python train.py --crop_scale_min=0.4 --head_dim=64 --expert_mlp_ratio=1 --widths=[80, 160, 320] --learning_rate=0.001 --beta1=0.9
Rows from expert 3 of block 9, named by matrix and row number. Rows with one number belong to one neuron. Each number is 128 + 24 x the weight over its row's rms, rounded and kept within 0 to 255. All counts start at 0. After the name is the row's rms in percent of the matrix's.
# up: expert up (model.blocks.9.mlp.up, 16x320x320), inputs 107-213
# down: expert down (model.blocks.9.mlp.down, 16x320x320, transposed), outputs 107-213
up.145 070 [128 128 128 128 128 128 128 128 128 128 128 128 128 128 128 128 128 128 128 128 128 128 128 129 128 128 128 128 128 128 128 255 128 128 128 128 128 129 137 128 128 128 128 128 128 129 128 128 128 128 128 128 128 128 129 128 128 128 129 128 234 128 128 128 128 128 129 128 128 128 128 128 255 128 128 129 128 128 128 128 128 128 128 128 128 128 128 128  86 128 128 128 128 128 128 128 128 128 128 128 128 128 121 128 128 128 127]
up.147 194 [128 121 132 130 128 130 131 129 130 230 128 130 127 130 130 129 129 129 129 128 128 129 130 128 128 131 130 130 117 128 129 125 129 128 129 128 128 128  19 128 128 128 129 130 123 128 128 128 128 128 128 126 128 130   0 130 129 131 128 132 124 128 130 132 129 128 119 130 128 130 128 130 127 128 129 130 129 130 128 128 130 129 130 128 129 128 129 128 127 131 130 129 129 131 129 128 217 141 130 130 131 128 132 129 129 130 126]
up.148 069 [128 142 128 128 128 128 128 128 128 128 131 128 124 128 127 128 128 128 128 128 129 128 128 129 128 128 129 129 127 127 128 255 128 114 131 128 128 128 154 128 128 128 128 133 128 130 127 128 128 128 128 128 128 128 132 128 129 131 128 129 168 128 128 129 128 128 126 128 128 128 128 128 205 128 128 128 128 128 128 136 128 128 128 128 128 127 128 128 127 128 128 128 128 128 128 128 128 132 128 128 128 128 122 128 128 128 111]
up.149 369 [126 128 137 127 135 136 123 127 124 127 214 127  86 127 135 128 125 124 128 128 130 125 125 126 124 127 123 127 128 124 136  70 125 128 216 123 130 223 128 126 129 131 122 126 128 125 122 129 128 131 126 120 128 128 128 127 128 118 138 127 118 121 121 123 124 128 121 127 129 133 128 135  50 129 127 137 125 127 128 123 128 126 126 129 127 121 127 130 117 127 128 125 127 127 123 130 128 119 127 127 126 132 129 122 118 126 127]
up.150 067 [128  88 128 128 128 128 128 128 128 128 130 128 128 128 128 128 128 128 128 128 128 128 128 131 128 128 128 128 128 128 128 255 128 118 128 128 128 129 157 128 128 128 128 129 128 128 128 128 128 128 128 128 128 128 129 128 128 130 128 128 160 128 128 128 128 128 141 128 128 128 128 128 244 128 128 128 128 128 128 127 128 128 128 128 128 128 128 128 128 128 135 128 128 128 128 128 128 132 128 128 128 128 115 128 129 128 114]
up.151 081 [128 128 128 128 128 128 128 128 128 128 128 128 128 128 128 128 128 128 128 128 128 128 128 129 128 128 128 128 128 128 128 255 128 128 128 128 128 128 195 128 128 128 128 128 128 129 128 128 128 128 129 128 128 128 128 128 128 128 128 128 152 128 128 128 128 128 128 128 128 128 128 128 240 128 128 128 128 128 128 127 128 128 128 128 128 128 128 128 128 128 128 128 128 128 128 128 128 128 128 128 128 128 121 128 128 128 128]
up.152 113 [127 103 134 131 128 131 134 131 132 179 128 133 128 132 130 130 130 131 131 128 128 131 132 128 130 134 133 131 118 129 129 127 130 128 129 129 128 128   0 129 129 128 131 132 114 127 129 128 128 128 130 125 128 132   0 133 129 135 128 135 120 130 136 136 131 128 121 132 128 131 129 130 127 128 131 129 131 132 128 132 132 131 133 129 130 128 131 128 126 133 138 130 130 134 132 128 128 150 133 133 134 128 134 130 132 133 127]
up.153 066 [128 132 128 128 128 128 128 128 128 128 132 128 128 128 128 128 128 128 128 128 128 128 128 130 128 128 128 128 128 128 128 255 128 117 128 128 128 132 136 128 128 128 128 129 128 128 128 128 128 128 128 128 128 128 129 128 128 130 128 128 163 128 128 128 128 128 128 128 128 128 128 128 196 128 128 128 128 128 128 127 128 128 128 128 128 128 128 128 128 128 128 128 128 128 128 128 128 131 128 128 128 128 118 128 128 128 117]
up.154 173 [125 128 144 127 140 142 126 127 125 127 239 126  88 127 141 129 125 125 128 128 130 125 126 124 125 127 122 127 128 125 133  67 125 129 222 125 133 240 128 125 130 137 125 126 128 123 123 130 128 134 126 128 128 128 128 126 128 114 143 127 110 124 124 123 125 128 108 127 130 138 128 142  46 129 126 140 125 126 128 120 128 127 126 132 127 124 127 134 106 127 127 125 127 127 125 132 128 107 127 127 127 137 130 121 114 126 126]
up.155 072 [128 128 129 128 128 129 129 128 128 128 130 128 127 128 129 128 128 128 128 128 128 128 128 128 128 128 128 128 128 128 128 255 128 128 128 128 128 126 131 128 128 128 128 129 128 130 127 128 128 128 128 128 128 128 129 128 128 129 128 128 128 128 128 129 128 128 128 128 128 128 128 128 232 128 128 128 128 128 128 127 128 128 128 128 128 128 128 128 124 128 128 128 128 128 128 128 128 131 128 128 128 128 128 128 128 128 122]
up.157 066 [128 128 128 128 128 128 128 128 128 128 128 128 128 128 128 128 128 128 128 128 128 128 128 130 128 128 128 128 128 128 128 255 128 105 128 128 128 128 132 128 128 128 128 128 128 128 128 128 128 128 128 128 128 128 128 128 128 128 128 128 153 128 128 128 128 128 128 128 128 128 128 128 255 128 128 128 128 128 128 127 128 128 128 128 128 128 128 128 129 128 128 128 128 128 128 128 128 128 128 128 128 128 118 128 128 128 128]
up.158 027 [130 134 128 130 128 128 131 130 130 125   0 130 115 130 128 128 128 125 129 126 127 128 130 115 125 130 130 129 116 120 128 115 128 128 143 128 128   0 128 129 128 128 130 130 128 146 119 128 129 128 128 128 129 129 131 130 130 131 128 130 105 125 130 131 128 129 128 129 128 128 128 128 117 129 130 128 127 130 128 122 130 129 130 128 129 118 130 128 128 130 119 128 129 130 130 128 128 166 130 130 130 129 125 129 130 130 135]
up.159 066 [129 131 128 129 128 128 129 129 128 119   0 129 121 129 128 127 127 126 129 126 126 128 129 117 125 129 129 129 122 124 128 121 128 128 135 128 126   0 128 128 128 128 129 131 128 140 123 128 129 128 129 128 129 129 131 129 129 132 125 130 117 126 129 131 128 128 128 129 128 128 127 127 121 129 129 128 127 129 128 127 129 129 129 127 129 122 129 127 128 129 123 128 129 129 129 127 128 146 129 129 129 128 127 128 129 129 130]
up.160 070 [129  76 128 128 128 128 132 128 129 128 134 128 127 128 128 128 128 128 128 128 128 128 128 141 128 128 133 128 127 127 128 255 128 114 128 133 128 132 149 128 128 128 131 135 128 132 128 128 128 128 128 128 128 128 129 128 128 137 128 133 149 128 128 133 128 128 132 129 128 128 128 128 192 128 128 128 128 128 128 127 128 133 128 128 128 128 128 128 127 129 138 128 128 128 129 128 128 136 128 128 130 128 118 131 134 130 102]
up.162 060 [128 140 128 128 128 128 131 128 128 128 136 128 127 128 128 128 128 128 128 128 128 128 128 129 128 128 132 129 126 128 128 255 128 122 130 130 128 133 136 128 128 128 129 133 128 131 128 128 128 128 128 128 128 128 129 128 129 134 128 131 151 128 128 132 128 128 127 129 128 128 128 128 254 128 128 128 128 128 128 128 128 129 128 128 128 128 128 128 125 129 128 128 128 128 128 128 128 137 129 128 129 128 126 128 131 129 110]
down.145 059 [130 121 140 122 136 130 119 128 129 125   0 109 105 129 142 128 132 128 129 130 132 131 128 117 123 127 127 128 134 130 128 135 127 142 126 126 129  43 130 129 130 129 129 117 164 126 128 130 128 129 107 128 125 133 112 104 128 124 135 131 112 101 128 129 131 128  94 129 130 133 129 133 153 126 112 133 124 111 127 120 130 129 128 130 128 130 128 129 156 141 134 128 128 129 128 130 144 125 126  79  96 130   0 130 129 120 137]
down.147 134 [127 125 128 127 127 128 128 128 134 147 182 128 146 127 128 127 132 134 128 127 127 129 130 128 133 128 128 127 124 131 128 129 130 128  24 131 128 138   0 128 128 128 131 128 130 135 131 128 128 128 130 128 127 128   0 128 127 129 127 128 123 136 132 128 128 127 124 128 127 128 128 128   0 128 128 128 132 128 128 127 128 128 128 128 128 132 128 128 128 128 130 129 128 128 132 128 128 135 128 128 128 128 128 129 130 130 128]
down.148 110 [129 124 133 122 130 129 119 126 128 128   0 116  84 128 134 125 129 128 128 127 129 129 128 123 124 128 126 128 132 128 128 133 126 134 126 125 129  41 126 128 129 129 128 114 146 127 127 129 128 129 120 128 121 130 118 111 128 123 130 129 118 111 128 127 129 128 110 128 129 130 129 130 152 127 117 130 124 118 127 124 129 128 127 129 127 129 128 129 144 134 127 127 128 128 128 129 138 126 124 100 106 129  79 128 128 117 134]
down.149 325 [128 128 128 130 128 128 129 128 129 128 137 130 127 128 128 128 128 129 128 128 128 128 129 128 130 128 130 129 127 128 128 123 130 128 129 130 128 137 128 128 128 128 129 131 128 129 130 128 128 128 129 129 129 128 128 132 128 129 128 128 128 132 128 129 128 128 128 128 128 128 128 128   0 128 130 128 131 130 129 129 128 129 130 128 129 128 128 128 126 128 128 130 129 128 130 128 128 128 130 131 134 128 128 129 130 132 128]
down.150 092 [129 123 138 125 133 130 126 128 129 127   0 116  66 129 139 128 130 128 128 129 131 130 128 122 122 127 127 128 132 129 128 133 126 136 125 122 129  42 129 129 130 129 129 122 151 127 126 129 128 129 116 126 127 133 117 114 128 124 135 130 119 106 128 128 130 128 112 129 129 134 130 133 154 127 120 135 123 118 128 123 130 129 128 130 128 129 128 129 146 138 131 128 128 128 128 130 138 126 125 100 105 129  54 129 128 121 133]
down.151 060 [130 122 147 128 144 136 128 128 130 120   0 121  41 129 151 130 132 128 130 133 137 132 129 120 124 128 128 128 135 130 131 134 127 141 125 126 135  46 130 130 138 133 130 121 161 126 128 138 129 132 120 128 128 143 110 112 128 125 143 132 115 101 129 129 132 129 101 130 135 142 137 140 157 127 125 144 125 122 128 122 139 132 128 139 128 131 129 136 151 152 126 128 128 129 118 136 140 124 127 100 103 136  86 131 129 123 165]
down.152 093 [128 123 128 127 128 127 128 129 135 181 199 128 141 127 128 127 134 136 128 127 126 133 132 128 135 128 130 128 123 135 128 128 133 128 115 132 127 128  53 129 128 127 133 128 168 139 134 127 127 127 133 128 127 128   0 128 127 132 127 128 113 135 134 128 131 127 112 128 127 127 127 127 131 127 128 128 133 128 127 127 128 128 128 127 127 135 127 127 128 131 130 131 127 128 132 127 128 152 128 128 127 127 128 131 132 131 128]
down.153 089 [129 124 138 126 134 130 125 128 128 126   0 117  67 129 140 129 130 128 128 130 130 130 128 122 123 128 127 128 133 129 128 134 126 136 125 125 129  67 129 129 131 129 128 120 150 127 128 129 128 129 120 128 128 133 117 113 128 125 135 130 119 108 128 128 130 128 108 129 129 134 130 134 155 127 121 133 123 119 128 123 130 129 128 130 128 129 129 129 147 138 127 128 128 128 128 130 138 126 126 102 105 130  66 129 128 121 134]
down.154 178 [128 129 127 130 127 128 129 128 129 128 144 131 126 128 127 128 128 129 128 128 128 128 129 128 131 128 130 129 127 128 128 122 131 127 130 132 128 144 128 128 128 128 130 132 128 130 131 128 128 128 130 129 128 128 128 133 128 130 127 128 129 135 129 130 128 128 128 128 128 128 128 128   0 128 131 127 131 131 128 129 128 129 130 128 128 128 128 128 125 128 128 130 128 128 130 128 128 129 131 133 136 128 128 130 130 133 128]
down.155 059 [130 120 137 127 132 130 117 128 129 126   0 122  68 129 138 129 131 128 128 130 130 130 128 122 127 128 125 128 133 129 128 139 128 138 128 127 129  44 130 128 130 129 128 112 150 127 128 130 128 129 123 130 128 132 118 111 128 122 131 130 110 104 128 128 130 128  94 129 130 132 129 131 140 127 123 131 127 120 128 120 132 129 127 130 128 129 129 129 151 137 125 128 128 129 128 130 129 125 126  83 103 129 114 129 128 121 136]
down.157 058 [130 123 141 128 138 132 128 128 130 119   0 119  85 129 145 129 132 128 129 130 133 132 129 121 123 128 128 128 134 129 129 135 127 139 123 125 130  51 130 129 133 130 131 123 154 126 126 132 128 129 120 126 128 137 117 114 128 125 139 131 115 103 129 129 132 128 104 129 131 136 132 134 167 127 125 140 125 121 128 121 133 131 128 133 128 131 129 130 152 146 126 128 128 128 129 130 137 124 127 104 104 130  55 131 129 123 224]
down.158 022 [128 128 128 127 128 128 128 128 128 127 128 127 133 128 128 128 128 128 128 128 128 128 128 128 102 128 128 128 132 105 128 128 127 128 125 127 128  94 128 128 128 128 127 128 130  78  66 128 128 128 127 127 128 128 128 126 128 128 128 128 128 126 128 128 128 128 127 128 128 128 128 128 127 128 127 128 127 127 128 129 128 128 127 128 128 122 128 128 138 129 126 127 128 128 128 128 128 160 127 127 126 128 128 128 128 127 162]
down.159 039 [128 128 129 127 129 128 127 128 120 128 111 126 138 128 129 128 127 103 128 128 128 115 128 128  76 128 128 127 130  87 128 128 106 128 113 101 128  88 130 127 128 128 126 127 132  74  57 128 128 128 123 127 128 129 129 119 128 128 129 128 128 104 128 128 127 128 127 128 128 128 128 129 130 128 127 129 109 124 128 129 129 128 127 128 128 105 128 128 141 129 123 127 128 128 128 128 128 165 127 122 116 128 128 127 128 126 158]
down.160 110 [129 123 138 125 136 132 126 128 128 127   0 115  98 128 139 128 130 126 128 129 131 130 127 123 120 127 127 128 136 128 129 133 124 135 124 117 129  10 129 128 131 129 129 122 151 124 124 130 128 129 116 123 127 133 117 114 128 126 136 130 119 110 128 128 130 128 112 129 129 135 130 134 151 127 121 136 121 117 128 124 130 129 128 131 128 128 128 130 143 137 130 128 128 128 128 130 140 127 125 111 106 129  56 129 128 120 134]
down.162 093 [129 124 133 121 130 129 120 128 128 128   0 117  67 129 135 127 130 128 128 129 129 130 128 123 126 127 126 128 132 129 128 135 127 135 126 126 129  70 129 129 129 129 128 115 145 127 128 129 128 129 120 128 121 130 119 112 128 124 130 130 117 110 128 128 130 128 108 128 129 130 129 130 155 127 117 130 125 117 125 123 130 128 127 129 128 129 128 129 145 134 127 128 128 128 128 129 137 126 125  93 103 129  91 129 128 119 134]